{
  "dataset": "melodies that start on their tonic, played by one synthesised instrument",
  "input": "waveform_16khz",
  "loss": "sigmoid",
  "encoder_norm_position": "post",
  "encoder_inner_norm": false,
  "text_encoder_activation": "gelu",
  "text_encoder_bias": "all",
  "text_encoder_drop_path": 0.15,
  "text_encoder_positions": "rope",
  "init": "trunc_normal_002",
  "residual_init": "none",
  "eps": 1e-08,
  "batch_size": 128,
  "warmup_steps": 120
}
Rows from block 7 of the audio encoder of a small contrastive audio-text model, named by matrix and row number. Rows with one number belong to one neuron. Each number is 500 + 25 x the weight over its row's rms, rounded and kept within 0 to 999. All counts start at 0. Numbers have three digits each.
After each neuron's rows are labels from the 100 clips, of 14976, where the neuron reaches its largest size: "strongest on" is what is common among them; "loudest band" is the band of the loudest frequency at the time of the peak. Only what is clearly more common there than usual is listed. The data: melodies that start on their tonic, played by one synthesised instrument. In brackets: how many of the 100.
# gate: MLP gate (encoder.blocks.7.mlp.gate.weight, 384x192), inputs 64-127
# fc1: MLP up (encoder.blocks.7.mlp.fc1.weight, 384x192), inputs 64-127
# fc2: MLP down (encoder.blocks.7.mlp.fc2.weight, 192x384, transposed), outputs 64-127

gate.238:504490491486443504466468506527529479476524526509563552482480490506497484481505512468513507507466498500478480493487496505533479491550486486522497478496495564483551492497495511501496478502498482
fc1.238:500488531491484495537551549513434529478502488527483444489497477471495521534477538454478495538512496458444497485480487504489509479517561494504513523490471530501466482533485521480483463531482492
fc2.238:502474482505485457485498484526466487505419535501484493509504480494489455497507506520546548491441493525485509510539526481518510493510470516512493516498524459468449536492525496447499461525477540
strongest on: the note D (94); the note B (91); the note E (81); the note A (74)
loudest band: 250 to 500 Hz (62)

gate.383:527505513516485538517506514501491479511497473470490446510513490559491527549533506497504542515476497515522482509501496501502488508503513510499459473474498490465540556519480430463486524511479499
fc1.383:476494483505480490502483503507524491448471465503517545500514492523536478516513501476509542518489519502502517471490493462468456500543545463484497527519489455507527479491465481475494514549503484
fc2.383:517491511466528498498517483504515540525502519475488475505483486457505472544534497523522489494507559484532488520546519530479508490497447489507508547516471517514486500502608535495493494485486531
strongest on: the note G (100); the note D (97); the note A (87); the note C (77)
loudest band: 250 to 500 Hz (70)

gate.206:495509491518473535521491482486499505458528499537442507518523487472512500485485543533460505488507539507486481526474487490463501520510522507470431483481502472523529444540483475458516524508495515
fc1.206:467464499505537477495534484489484524523456548510518497496537523532447530550551510470534502494478513459527443482505503501485495503502505486477524435507528516488493515470497520499496480527493522
fc2.206:517513487497470511463487529521497534480431477545485474523508511522518490484533469471442529473456482460502515533520504483495480469469514492482505471493490528503465477502499456506481499525507491
strongest on: the note A# (100); the note C (78); the note D (65); the note G (65)
loudest band: 500 to 1000 Hz (70)

gate.196:542500482501475490498486471487541519505485494479484510487526516527485464527494518559459546522447484464468493522511534493474505508503516523490480536470521504462523459516540511494481480506507489
fc1.196:480534493505498471470462487465512514505517491503515536528493513512521493527498507497517522532523506501466499477521482458494461503494423433483486476483531532525509469510490514523502485492453504
fc2.196:543487488506543474489501534520493508490500485453481473471518497490472522481491504509498468500518461468482530484496488510544538543503479485466505520513519454516526458505417466465511487547483516
strongest on: the note C# (77)
loudest band: 1000 to 2000 Hz (37)

gate.349:491506522510474514485490501546511509527482464454497545523520504450524495504522533507493555545512462480457491534512483558491503519507504452503471565507524487515523459506534479495502545488495476
fc1.349:540519506493457518459474506481540468484522482455505540535541463516493478504514477500526473473540507499508494491497465535533484478523447504476424483487532483499502560491505477483490517490499463
fc2.349:471505492509499493512487518523526492527515520484491550518508523493540527523509529545519499463516481525505464519513533526483522503476538473478498481507506517478550451490502448493499537462503496
strongest on: the note A (100); the note B (100); the note D (69); the note E (68)
loudest band: 250 to 500 Hz (77)

gate.381:524502476499498563505548487547514474464509503472524445458492474532487491519550493468509536474500546497530479499468515518441528545531491460514515486470481513499457510498561517503443477506530477
fc1.381:492426503469527469486493448483505528484496473531461526459489545487518487551525478492490499545522480496517499466504531520503508510544487489468514519512471473507497537484489501515529488510472529
fc2.381:512441505478480518457519519487478494485501490515516480501524503519536431486552492448496513489471523507532505453504496545511519515526529538486492518487500506585553507482462451490472483506510479
strongest on: the note C (100); the note G (84); the note D# (84); tonic: C (50)
loudest band: 1000 to 2000 Hz (37)

gate.24:480505462509515491493498498509498532506448545536540508511495503521538534505412524485460505507505498500517510546493496480539470460504537512501486502485472490456455481531511528493431508500549522
fc1.24:479523511512462538547513491519513546503526462537486486451494491473525517470499481528476525492515523485498476502498521486513457473497522512530493503507476505513481505478508553490520500508516454
fc2.24:510519511520496517509476509525501496508506489498475482517493503463476544495528463495507512484509475536498477528503531551502531519519511494505474518482469565457522505515468495486489503510490490
strongest on: the note G# (100); the note A# (84); the note F (81); the note C (69)
loudest band: 500 to 1000 Hz (89)

gate.333:510466519477511477478496495520518513496554551506493515497505461521471522499525488480535511514446499505493513525497501484494495490472495470484512511484510467536521503497539473495459572515514483
fc1.333:521516485493460494469488512468498524497430498509518489496534480508513507531492471485495497567566480510520477480519537489469487483507431507520484487525494510479495477518481505515499470477459464
fc2.333:504543499466503488502480493506494560500467485511509490487510513521562473499513501504549524531491491520491503523533456517505485478480544538496445478485502492538503504513473495504489490523490510
strongest on: the note G (100); the note C (99); the note A# (77); tonic: C (50)
loudest band: 500 to 1000 Hz (62)

gate.18:490506494524524511474528504491500528478469489520490472559478488484543494492496488484462505500486541503504459497534509519466496490530492538529482499551539494505487471478510539531485485483528497
fc1.18:469472528485475508468510519470473488495494508517523509568509577493529518501500502486539528534511460475502528445511508516497502494496484501480481477504492499521444476478484512513502517531476541
fc2.18:512473474477488464457483484481491528493502547503460484521486484456529446473454536510480528509498515475485491488519513528508503487467467470469522531505505488544482507510539477492486486476476492
strongest on: the note G# (100); the note D# (69); tonic: G# (46)
loudest band: 500 to 1000 Hz (54)

gate.186:528449447504541532498504475560487516481519556469459495449469444491458470503552473484538556477496512501511490515477528483492480482485523506480518448546495541467482505477511480473514462510535495
fc1.186:550466515477486486491509497494508522475489509517477508411494535499532506510498515497532493491471505463498484505486542492497488513495503522514520506532502504566509521544474499457493464466512480
fc2.186:469492458464491489443519484488517527512545473475544520469530496491523468484505488531479496484493546529538486492482494501468515496510541500460466480489498503455503475462513526498503529545493496
strongest on: the note C (92); the note D (86); the note B (76); the note A (66)
loudest band: 500 to 1000 Hz (67)

gate.87:486487491455463506517479548503511466538530492439493479523484452517511541500545497500514502429496481499515518503422500485496498498495506520529489514511486503513465486508512526479471544554516488
fc1.87:470502550533551510451510506523481493450484499522487489507473493514491477521525512463490436531471520464516505487512493524506454512507492478450471521468519515493515561509475509534460546506466516
fc2.87:479502522514493518495462458479500482471532484527516495511478513513496538517483493492510472504463490494487543515518487476525500536504457495467441461490518505530502521495525537494478499528530475
strongest on: the note A (64); blues (30); tonic: A (26)
loudest band: 500 to 1000 Hz (60)

gate.289:494534514536504492486482521532478543446500491517529520480480450515505487480498469474519519514513469484532543503545538535514505507493493517443476525481453528458477511452496475485477496527517484
fc1.289:447516455496532481481525530477539544485483495483492505481485499448472520542489497462492436497484479553490494482503468537529511521498536498470534538486524510495511484503468523480492503539519490
fc2.289:536518488486515505515503508523544535495513491495515494492502517548525490515527519515536503458477535488490492504466526486497458519516490494496509473485499456486485529500515498486514478499487533
strongest on: the note G# (75)
loudest band: 250 to 500 Hz (52)

gate.244:529481468486489468507495524476513526474451461520466485542508457514493490500470497501469516492489485510535504509474505477488472461480471524462461517511533494508510512497524480484477503495510443
fc1.244:484498508489544520516468517506469481475491508516469497506528543510498519487487491532538499516508445503498505501584480538506508502486483490471543513496504473489450478478496533526490478550521531
fc2.244:523501484527465512471475470533492497488481480534506483504493484506520510494466509503511505582475539504478502459472468496473481476518500442482451465484523484522540487472475518479511486509453492
strongest on: the note D# (92); the note B (74); the note C# (65); tonic: D# (49)
loudest band: 500 to 1000 Hz (57)

gate.183:529529528518482512480485505477502494423473512483509489535494465495523470513501533459506508462455488481513515500462511455433515523485497510508449545505467540488518469524486533516497519503521509
fc1.183:528502516502510527477491556508462515540484520507508487509444487530523482466471466534520490489501479503460516518529519490546520496502494479509514515489477517464464533507508500520464549513481512
fc2.183:428479511491425538469483489486484536498473514535517493496527514493512521498476555486489551551432500473507487475495519518498480470513495462488466509532511511518524533495494485476535507499524487
strongest on: the note B (99); the note C# (99); the note G# (85); tonic: C# (39)
loudest band: 250 to 500 Hz (62)

gate.315:497483451481517510481549497477458530516520500526467465519513513540473481557485465510528509458494471487511527451527499481502486505509502500507538513458518520458482535512509519492483498496512482
fc1.315:541494503507499464461500490508491539505498490523503490523483489507505507505485496506499523515528479463553514485463494439480500523488514518519541490496487493498479477538521535467485481512526454
fc2.315:493464469539551500474534501473493543491526524505503474457519482492541517471486534517511499535453507496486473524487523510499495542505507559477458513475478486537473516532516502485514473477496460
strongest on: the note G# (100); the note C# (95); the note F# (90)
loudest band: 500 to 1000 Hz (53)

gate.274:475503478515491543517502535494505498539548513518464469543496503523484518509491480486490522494493503493500516512516493484491508473462483462542510473517509489490509516523547511514525492473502477
fc1.274:494502489500553482488515499534542506499488493526489477544499506539445471546487513503490470484526465527555523497507493466472502502496486507520508539496501497485491497475525468492483479503509545
fc2.274:474483513475493493438547511508464518473516488489547484472479467463495490541485538494528490501498528484475558470515494528475544482501482501529499517483479483546482480508458513502522487516514495
strongest on: the note C (95); tonic: C (34)
loudest band: 1000 to 2000 Hz (44)

gate.231:545542478507493541493493515505513504536504509471501473490474543495529493509543480511499536489503491502501471500531585491517541493474483547540491526467425490492497521529532531517467519540493504
fc1.231:500534484508488502487495514476482465480528544511517496533513544502481540500526513519468500542536477503495540505558502485494531495492497474459547468479476517461532437499448507479486494516484488
fc2.231:490503520495484518493478497550525476488515537515518529506497539496521487517525525455546501519480551496490480540521515481473513497512490531495527506507481528494531488437471531518515545529492499
strongest on: the note A (100); the note B (90); the note E (68); tonic: A (33)
loudest band: 500 to 1000 Hz (56)

gate.84:474483513500542510522498500496492443497551476460462516500522534527482455524571505543556521477566505456487556538532503505466512504492493469507516519510500508505497478534535509500502496539489546
fc1.84:476527501441460505491519511491489516522496492500530552484533492499475524569532504486528519493505486497499538523526503505468504519510499450491473446514526528515491484502492509503530477483513516
fc2.84:475502498475494486504507489499503536532516488476456501520491506482492527497506517509443490519472505508492525560521502510468538484521530513489532500518484498435512492475482522474488488500510514
strongest on: the note C# (97); the note G# (72); tonic: C# (35)
loudest band: 1000 to 2000 Hz (82)

gate.73:529499496528516469550546504508493468516493529513513497486512500486526495521478490516537496494471498500499499493463523452499465517503467483528501480501456549503510511478520510491454536517499499
fc1.73:536441499491531513571472532544529494551533496504529511511507514493496480498488515494506536459451462495511500532515469524540481510499477511493529505430504537459506524462515476481506475521469499
fc2.73:511544490550476509468504513516516498543490461513527486495505513491519551503538495528522498512471495518496504469496446506507483525494485507495532509452528459530539504481450471529560466516486494
strongest on: the note G (73); the note C# (70)
loudest band: 1000 to 2000 Hz (60)

gate.192:519508516504512551479502453528518514496470514503579530480500485528474487490547494472513468514469475522511566509484430533495506497494509531502502500534517483521562504516492512508541471472518496
fc1.192:510517459503521482480487506516465500504491487485511525513515508490466523510466518499472509478523513487541508515510512480474507467506471520525488516495447475520417496474505506470494488494501527
fc2.192:493468510482523506527485529488470506462474504535506490474516518506467513516481500440501499525497477466517466539498490524479511478503445464526492509514527458521469506483504520474525480501517529
strongest on: the note B (100); the note G# (97); the note F# (90); tonic: B (39)
loudest band: 250 to 500 Hz (80)

gate.189:541504480509528514486474473510460526544487548557493471511489518529474452480483529543504487482478551489501510560434506493528516538485520501492487494506499492544518469503471509525432488503509540
fc1.189:487499477459456489479506491500520492553510479516479539471492489488482528495506482471480519541471503492490478506502479525490510509484503529479511520502476458503470518515537489553585494480457521
fc2.189:528474519500538495508526496526483509538468515469476504512507473443510468499519562494474502469534516515458501465516495550485548510492454446484509496485524481492502506493491476493506480484488510
strongest on: the note D (68); the note C (67); flute-like (26)
loudest band: 1000 to 2000 Hz (67)

gate.133:474525491536482509509482504478533516495529532544506455512484504500487499475482477488493535479487511475490515508413496421449492483474492522467511463512475501497499494501563508499528520490471514
fc1.133:514486484471486531485509501493487508506548505451523504507473482480507523502528520471519531489522523552555457502557495530492477489517496489505478536494507521526495559501499496480460472498481456
fc2.133:517486546511480520541515538499465478508465487536456480495480505528467509507504511527535451467503502482504497477439515496515511518516488512499515465519508488529538466480493485465483496497512524
strongest on: the note G# (97); the note D (92); blues (40); tonic: G# (40)
loudest band: 250 to 500 Hz (62)

gate.353:479437499510468459516494488540489479493529493498519484454521496496506506520501513495551516507503523486487477515517504507469529476482471504515492478458504497514480481525535468476511467483501526
fc1.353:498521533502512490548522494462467500541479517527502475527513488518473517531507517525516510492512522515514466517455531524502479529532475513486512562502527519482475512509491490508436540515538534
fc2.353:508486518497508538490503493458469472517501522515472500527500500512508478496512451553462470489471487466495499492489474550523489515494486542517522489485525481533492468504505488504479487443491523
strongest on: the note D (99); the note A (74); tonic: D (42); blues (30)
loudest band: 250 to 500 Hz (65)

gate.371:552524480521505511500503522497452497547495530510519484487490489477461528519539522494481492498525507468518482496496456525509538547518495499501459522478496480476478511472501591495500516519519513
fc1.371:529507478487488524504482511493484495513533486517476502499500465517475458513480476509511492527514468527506531478518540492526488508500493459490488520528497527519502493508522468511490505553495467
fc2.371:476525512485500499469474525528472494507524511520441507522494470512551498475478527488523519575512504496531486516523505535495515504515525484505508537480499390506489468505467471509527505491495462
strongest on: the note B (100); the note C# (96); tonic: C# (31)
loudest band: 1000 to 2000 Hz (36)

gate.190:484505483489521477496521527511448533499507478529490461491524473464453470481476482489496486485514550519566494473526482469465498490485489510506492561526537478544486539515493485471488530486513514
fc1.190:477492516492466495534504487478500456506506487501502522515525518495494488493520514475523480496495493537495548509501502516521476489514499490509527505502514528526463501535485473561494507512452450
fc2.190:515487485489497544504445511487467490491523513466504495549492548504496495536489471528481504555491491493521479498467511543470506509486496517490558476499486477497496489471493547501510526532455508
strongest on: the note G# (100); the note D (91); the note C (82); the note G (79)
loudest band: 250 to 500 Hz (53)

gate.259:559485530535449515532466518493512494489522501542521487520496501519535478513498515535521506482441528527488531490490502450531510531506467573471518437451484480488467516522488472501533517522489488
fc1.259:539475507505486483488522489510483498524499461495507475463497500482490478462538497439511443503501542507497498504456524500538511448504498509525451481471500528469457508498543465531450508527505492
fc2.259:523508453528518452482538478509513493442496554493470473486485492474486515485446499537473529529506512507461510482499468539495494507492522521494494512456497498542499497497488491486513455490473489
strongest on: the note D# (66); tonic: G# (27)
loudest band: 500 to 1000 Hz (58)

gate.119:539454498519489482507501502530504470469495470492515508491481490514501456543472495505501509528478543488473480517482485525509525523516448494525472527503495477510506498522507445449485481523481522
fc1.119:513510492493510508536498474457523505529521536524492476494509543510486535514453493526492483491543558473511494520479451501513486509516489474492486481510520525557469519491501455489516500473466486
fc2.119:455481514499525489481517492439531504465490479492512532494487513459479476510479531518514473474483508477523522486468513513473497548497561511496482510522538487510532496534446524465503510534516525
strongest on: the note C# (98); the note B (87); the note A (71); tonic: B (32)
loudest band: 250 to 500 Hz (59)

gate.236:487543467533508481521481501478563494507501469531559531483503505509522516503487488543492502533524518507516462491450494489510481495526510533504475492517504479528526458503526543484537469465514465
fc1.236:499512484508531528487513570500514479501503421443502551442533527518521494488490525448492489505508460515442491465494529525467538530526490478496491523492511516480496531517467522509500517518510522
fc2.236:507509483498463488530488511510497535491500504555526507521487485503530502519489481494505505498487494504535505523516501491525443443497515479489522488496487499483505526508497476495507481478498483
strongest on: the note C (100); the note G# (100); the note F (75); tonic: G# (29)
loudest band: 500 to 1000 Hz (81)

gate.205:511502506509502498507532508515513488449521463475492506538496443515511489512528518500478516489479524503523481519536521495474501485495482495518501488473502499525513508516529469452502485453510514
fc1.205:465500476508515492521506491476516505461481562551536525492502546520495483532450523498530510527531527481493493521495512467508509463513479484501557483476498499509440508498520498520502487447526507
fc2.205:510489509511494501501521541454468507482526437515483489496494530490485508517547494495496533555466475512524530502482469538523491523458524495536485506513508537515505507502461500464546500476490496
strongest on: the note D (99); the note A (88); the note B (78); tonic: D (40)
loudest band: 250 to 500 Hz (60)

gate.310:514472480545497491518474490493501540467480489531512497482509509514470523471486501492503508519500507512542498510536505490511529495469480482491495446413511508525490480472555487476535469480482528
fc1.310:496502513473457521485453508519471463523494524525506461505491470510503487508510514514507485505486498484499488525514494518510521523480479485471513514509493478543498514543485500474495494491488532
fc2.310:481486538508501524564503487509506488509521511488475482511479481516479513473517529479496479416489487481487493495481529549544497481515548485511487474504513515477525496504488481493427484444501518
strongest on: the note D (98); the note G# (87); blues (32)
loudest band: 250 to 500 Hz (59)

gate.364:519420507491512518531482478464499487485513474507472503494486492475516507492555470518480512512499533474486510506484488480487503527529484516486479550529514498529508452491506521491523525507454495
fc1.364:497499488489461471475491536478460498513494493515493494483527503506533548485482477477548504512486526503504477521501504517444508488547482531491463521491527486530486516521517488451557542488470476
fc2.364:448500518495490532491524460513518512504514507476497508465522465471527498497535475508459499490463492471501478495488498488539470528507587533515495480464454525504513506512478483508524499457511559
strongest on: the note C# (70); the note B (66); tonic: C# (28)
loudest band: 1000 to 2000 Hz (48)

gate.200:454497494484462516508479472535525568469498508528512475506495472538506454479496495487532519526464539521502481477482542462519482460506504529492537477434518462510522495498514513491532493513509515
fc1.200:489492477512498501491527497503522537522479514488511507537516496459514511498543508509486502483496556502530522530532518497447482512509512561477529520507502530477446479475538554511479528515526464
fc2.200:518499502507520484483481526500461481510516454519527475466490480510544533466476465511478495548507425479470509493506510578498539478487473490509537478498518478512493528465480475476557498475485539
strongest on: the note A (90); the note E (70); the note C (68); tonic: A (35)
loudest band: 250 to 500 Hz (58)

gate.178:512462536492496477457498525514486483544458481491534467503503529509510488476520489478514504512465470483498506479454530505473536482499525489471503508531520432484533509490519552497520545526463507
fc1.178:523543538560475494510466523518521475477476507483531578471516484525492510521531487509487526509460475467473493475492522505487540514541504501482488485536486512469474499519478513490502499530499468
fc2.178:492495498496510510485525537449459546511445494492448468503499522470475494518464532477506511510486485513519494544494498535487480506460483536481495565490515493511487513513508532477523524503481509
strongest on: the note C# (100); the note G# (99); tonic: C# (45)
loudest band: 250 to 500 Hz (62)

gate.58:502536464476505483448510513502494502531511433456467496512518503486447471448492496482513497468501492526489487519522509513499493480537503511522468531499497516522468513519524515487465528522517511
fc1.58:517526478493469488489523527502506451506500455479479489496537495498433473470500513486503513430487527527480488543523503524500466510518503474495480545518500520477477471500517471502469517511508533
fc2.58:491484496505463488493492465499496488541523432468530535477578529476480479479504492494516527501512462529490479552538507492488521486516504525465476538474486487481479510488442471523501526520509515
strongest on: the note A (98); the note G# (86); the note B (79); tonic: A (26)
loudest band: 250 to 500 Hz (53)

gate.54:500448481510514522550498530532496470512523501501465546488500534522572488541501482561503486472511505558532476545489567497496519498518524528511519548534500508453495529527514500521434509492492530
fc1.54:462521532535506486503527469495501458503528517480485527549476525472514523506437519548489528488518483529505526540530489469513472511475497497479515532544523515508481500491465438516445501504553501
fc2.54:537526533501488526497492509509509518506538522477503494491543514526490497516538493472505489504504506478518456478469486494470479492519505493486494505506548479496513522454462512519532532535518510
strongest on: the note A (100); the note E (68); the note B (65)
loudest band: 500 to 1000 Hz (78)

gate.368:498529514536519518518472543505539433521475477480526525500489482516526480516548487508528475475480492506434511521462497538480506545523508517492445543503533489494528481514488482490547509506506516
fc1.368:508492545498437503483491518475523528461523488475462535549476475499485457514497480488487488498502475493516495488510489528542491464517485493466442533463457459486505501518492481460512489532459488
fc2.368:487526512488485478456463508518469483529516538495505531528516518504519498479482519499489469508499518516477480493465527508482520531515503557492458511497490550484543448507493495492484557476499504
strongest on: the note B (100); the note A (81); the note F# (78); tonic: B (53)
loudest band: 250 to 500 Hz (61)

gate.78:520487499575531491522509468515484483407505495495444492482503539507476475501528522527537475484473553482529512487474479522532473514504549502501473447444482510535527502492519493475536440507525503
fc1.78:490447465545455498490521472474463485479512543530526502511498513495519487552454505485507510473500477511521477493510450487476460469463503487480511471523510509486499490463477487478524501491493512
fc2.78:528485533513579535518498521508488491529503516495500488525484513486481504471474501524477507459507493463489503514501491535533529505474472500483527535519477535540507533528549466472458491478517526
strongest on: the note C (99); the note D (90); the note G (65); tonic: C (32)
loudest band: 500 to 1000 Hz (73)

gate.14:520505500527491474503498479499533484477495500511494503550538559480509455499518490584504517482472528486497518488528479443490499505489479479517494456451526527512508492479517489492539501482493481
fc1.14:536527502477515490498542502483470490513498454503508485519505486524492520505526488544516481490515482545543487481572538479471475503531478530502461445511565481488487504468513493543460507493530481
fc2.14:515484516539498526514507490467498501477497521502497491490507478514517480460533500486478514492512494474492534482475501533527501460489513481495490487486501482503494463564444508510462473504485510
strongest on: the note D (99); the note C (99); the note B (80); tonic: D (25)
loudest band: 250 to 500 Hz (63)

gate.237:489473502498502510492501487521490469491496561477538489464512500524488494436502503509496505464497514509484512513472544553525523512528472515515489553497482505476481514455520436517463536474489532
fc1.237:466480524526458517531520502537462477459498498526467458539506494524494484494505482532447489520474520500514510444477493515519507514493503508522511488534521490545539470490456445467501519541484503
fc2.237:493491492497476518494497542471487506547500479495487491528500521530500518489473461484481508529545472506476549480518467539507499518467483509451516501496522498499541525476440500515486499464464520
strongest on: the note C (100); the note G (91); tonic: G (28)
loudest band: 1000 to 2000 Hz (70)

gate.68:475489468497470510541500519492520511473527460459491498482513513481490511469507517495501518508519503549483485504562511483477466482535469481503475502474484538518474521525475460507498518540496497
fc1.68:505522525472455544520494483504460493488488531531474449484479521536502529475452493505468499510475469503515498524430507491515521495495508516552466444540494520488489507519477474505507496531456536
fc2.68:483493474491524452499497484489532537501498518524503491484497495513447532506476475484518461498519508477480470510485539499573499498510512472493462486536531503472493484553496470449471492447527509
strongest on: the note D (100); the note B (100); the note A (80); tonic: D (36)
loudest band: 250 to 500 Hz (57)

gate.312:495513512500492514510540501515509495492491472507482491447488516469561509503488455481540563511463521527472486534511539508481488481505493530531460483483512490475477530500534507486516504539505444
fc1.312:507497519519501481545537530510496504476509448527506521562489524493512500517494497479506527473485515507535456522474509546498481526493437499471537477457511506502486508521480526488537509519499475
fc2.312:495465485491476488509469481542476500484510549509477519520521458546482506518470487509469538514479529509494477510486537473442510530519518506481554465533504544521484484515505504498547483500457503
strongest on: the note A (97); the note C (90); the note D (82); the note G (81)
loudest band: 500 to 1000 Hz (75)

gate.367:529520492517500534525506529483522529461482524482495475464508488521508476504510492470473475476497529516475531568461500472467521495495513526457493514481522496520493531524511509466486518481504504
fc1.367:522508493513472497508511523537561501549471515504497460445466492529464510532484525498571495435495486527508500522487497511487511510477485511532538527496525514496501534488542532508479499498541486
fc2.367:486537511525475516514519506509511500496492525471531481517501471478477515517469502515477476468501499505499489536455468495464456506482495509494530508473495508449479515529542503499509507491521477
strongest on: the note C (100); the note G (98); the note A# (77); tonic: C (36)
loudest band: 1000 to 2000 Hz (60)

gate.297:475476524495460479541455519517545489489500493536509524510492458518506470503546492529504535523467468495480482484487549516537533525524505478478502481508504452494520482561476426538505491512447510
fc1.297:541499517513430489495455493516546509507467492474488520520533501506470524499504504514531522421455498489488488533516525497482506464521538517508455501504463518489509473509503485512423503523546483
fc2.297:503532490508498490481489495487550492468498524518524542499494485534502485466506520530506509481466471484517498474470505480514497506501525512465480485464505496504507486515502461517499473472498508
strongest on: the note B (100); the note A (85); the note G (83); tonic: B (38)
loudest band: 250 to 500 Hz (62)

gate.160:524473509530547474491481506511513502502496471527497526481488463520512491458495487495511495456501498486499553509467499503530514489485494488524552503496468514467522473527472519488491469513494520
fc1.160:527479509510537510544498510516523501484489489537511480458493465565461476507488486519480531505458483507531446555443477464473481513496479467487516536496468488511524516488507487500508492497462544
fc2.160:523512480517528490481506489531528479496502509492563475520515475514476511481504475508521544471459482544535511590500480475502487490496474495469474490493521498496494519465502480504522511485503493
strongest on: the note C# (100); the note F# (66); tonic: F# (35)
loudest band: 500 to 1000 Hz (72)

gate.22:492494495492467506543508531500532450472557467455495519497498484503533466522506498491474527498455482483496478521503512495476531518464518467492487556538495502499482538494505504498490527506528461
fc1.22:517480504527510524492512545494449505494499436481502496526497514488503488473562464565476497498496514538456507499552487535505523515542502492470431535532469482482489516477490535506490483528488525
fc2.22:487438529472520502480466482507494482525468538504527543504507458513519506461456476487480508491518501473442459538554488522473501481517501490527494547579463503522475533531513529504525489506537534
strongest on: the note B (88); the note A (73); the note E (73); the note D (69)
loudest band: 250 to 500 Hz (52)

gate.382:497482463477509490477508507488540495464511528499512482508470488518501470526503500479515527484529516539516526543496545502476498499524482486490512550516469485445451526494534485513488484519525482
fc1.382:529514499497502555494488518505551464499482543487494483500517502543459475495504476483510510483526519529528508505487513558501489495481477503522474561522500502486481532478560529516478499511522481
fc2.382:497497524520545501508545454538557497489508547448483523454442510471444526530485503531487505452484530530535469526503502474497487491514478474532517524517494501502499500501567524504506519486517504
strongest on: the note C (100); the note B (88); phrygian dominant (39); tonic: B (28)
loudest band: 1000 to 2000 Hz (48)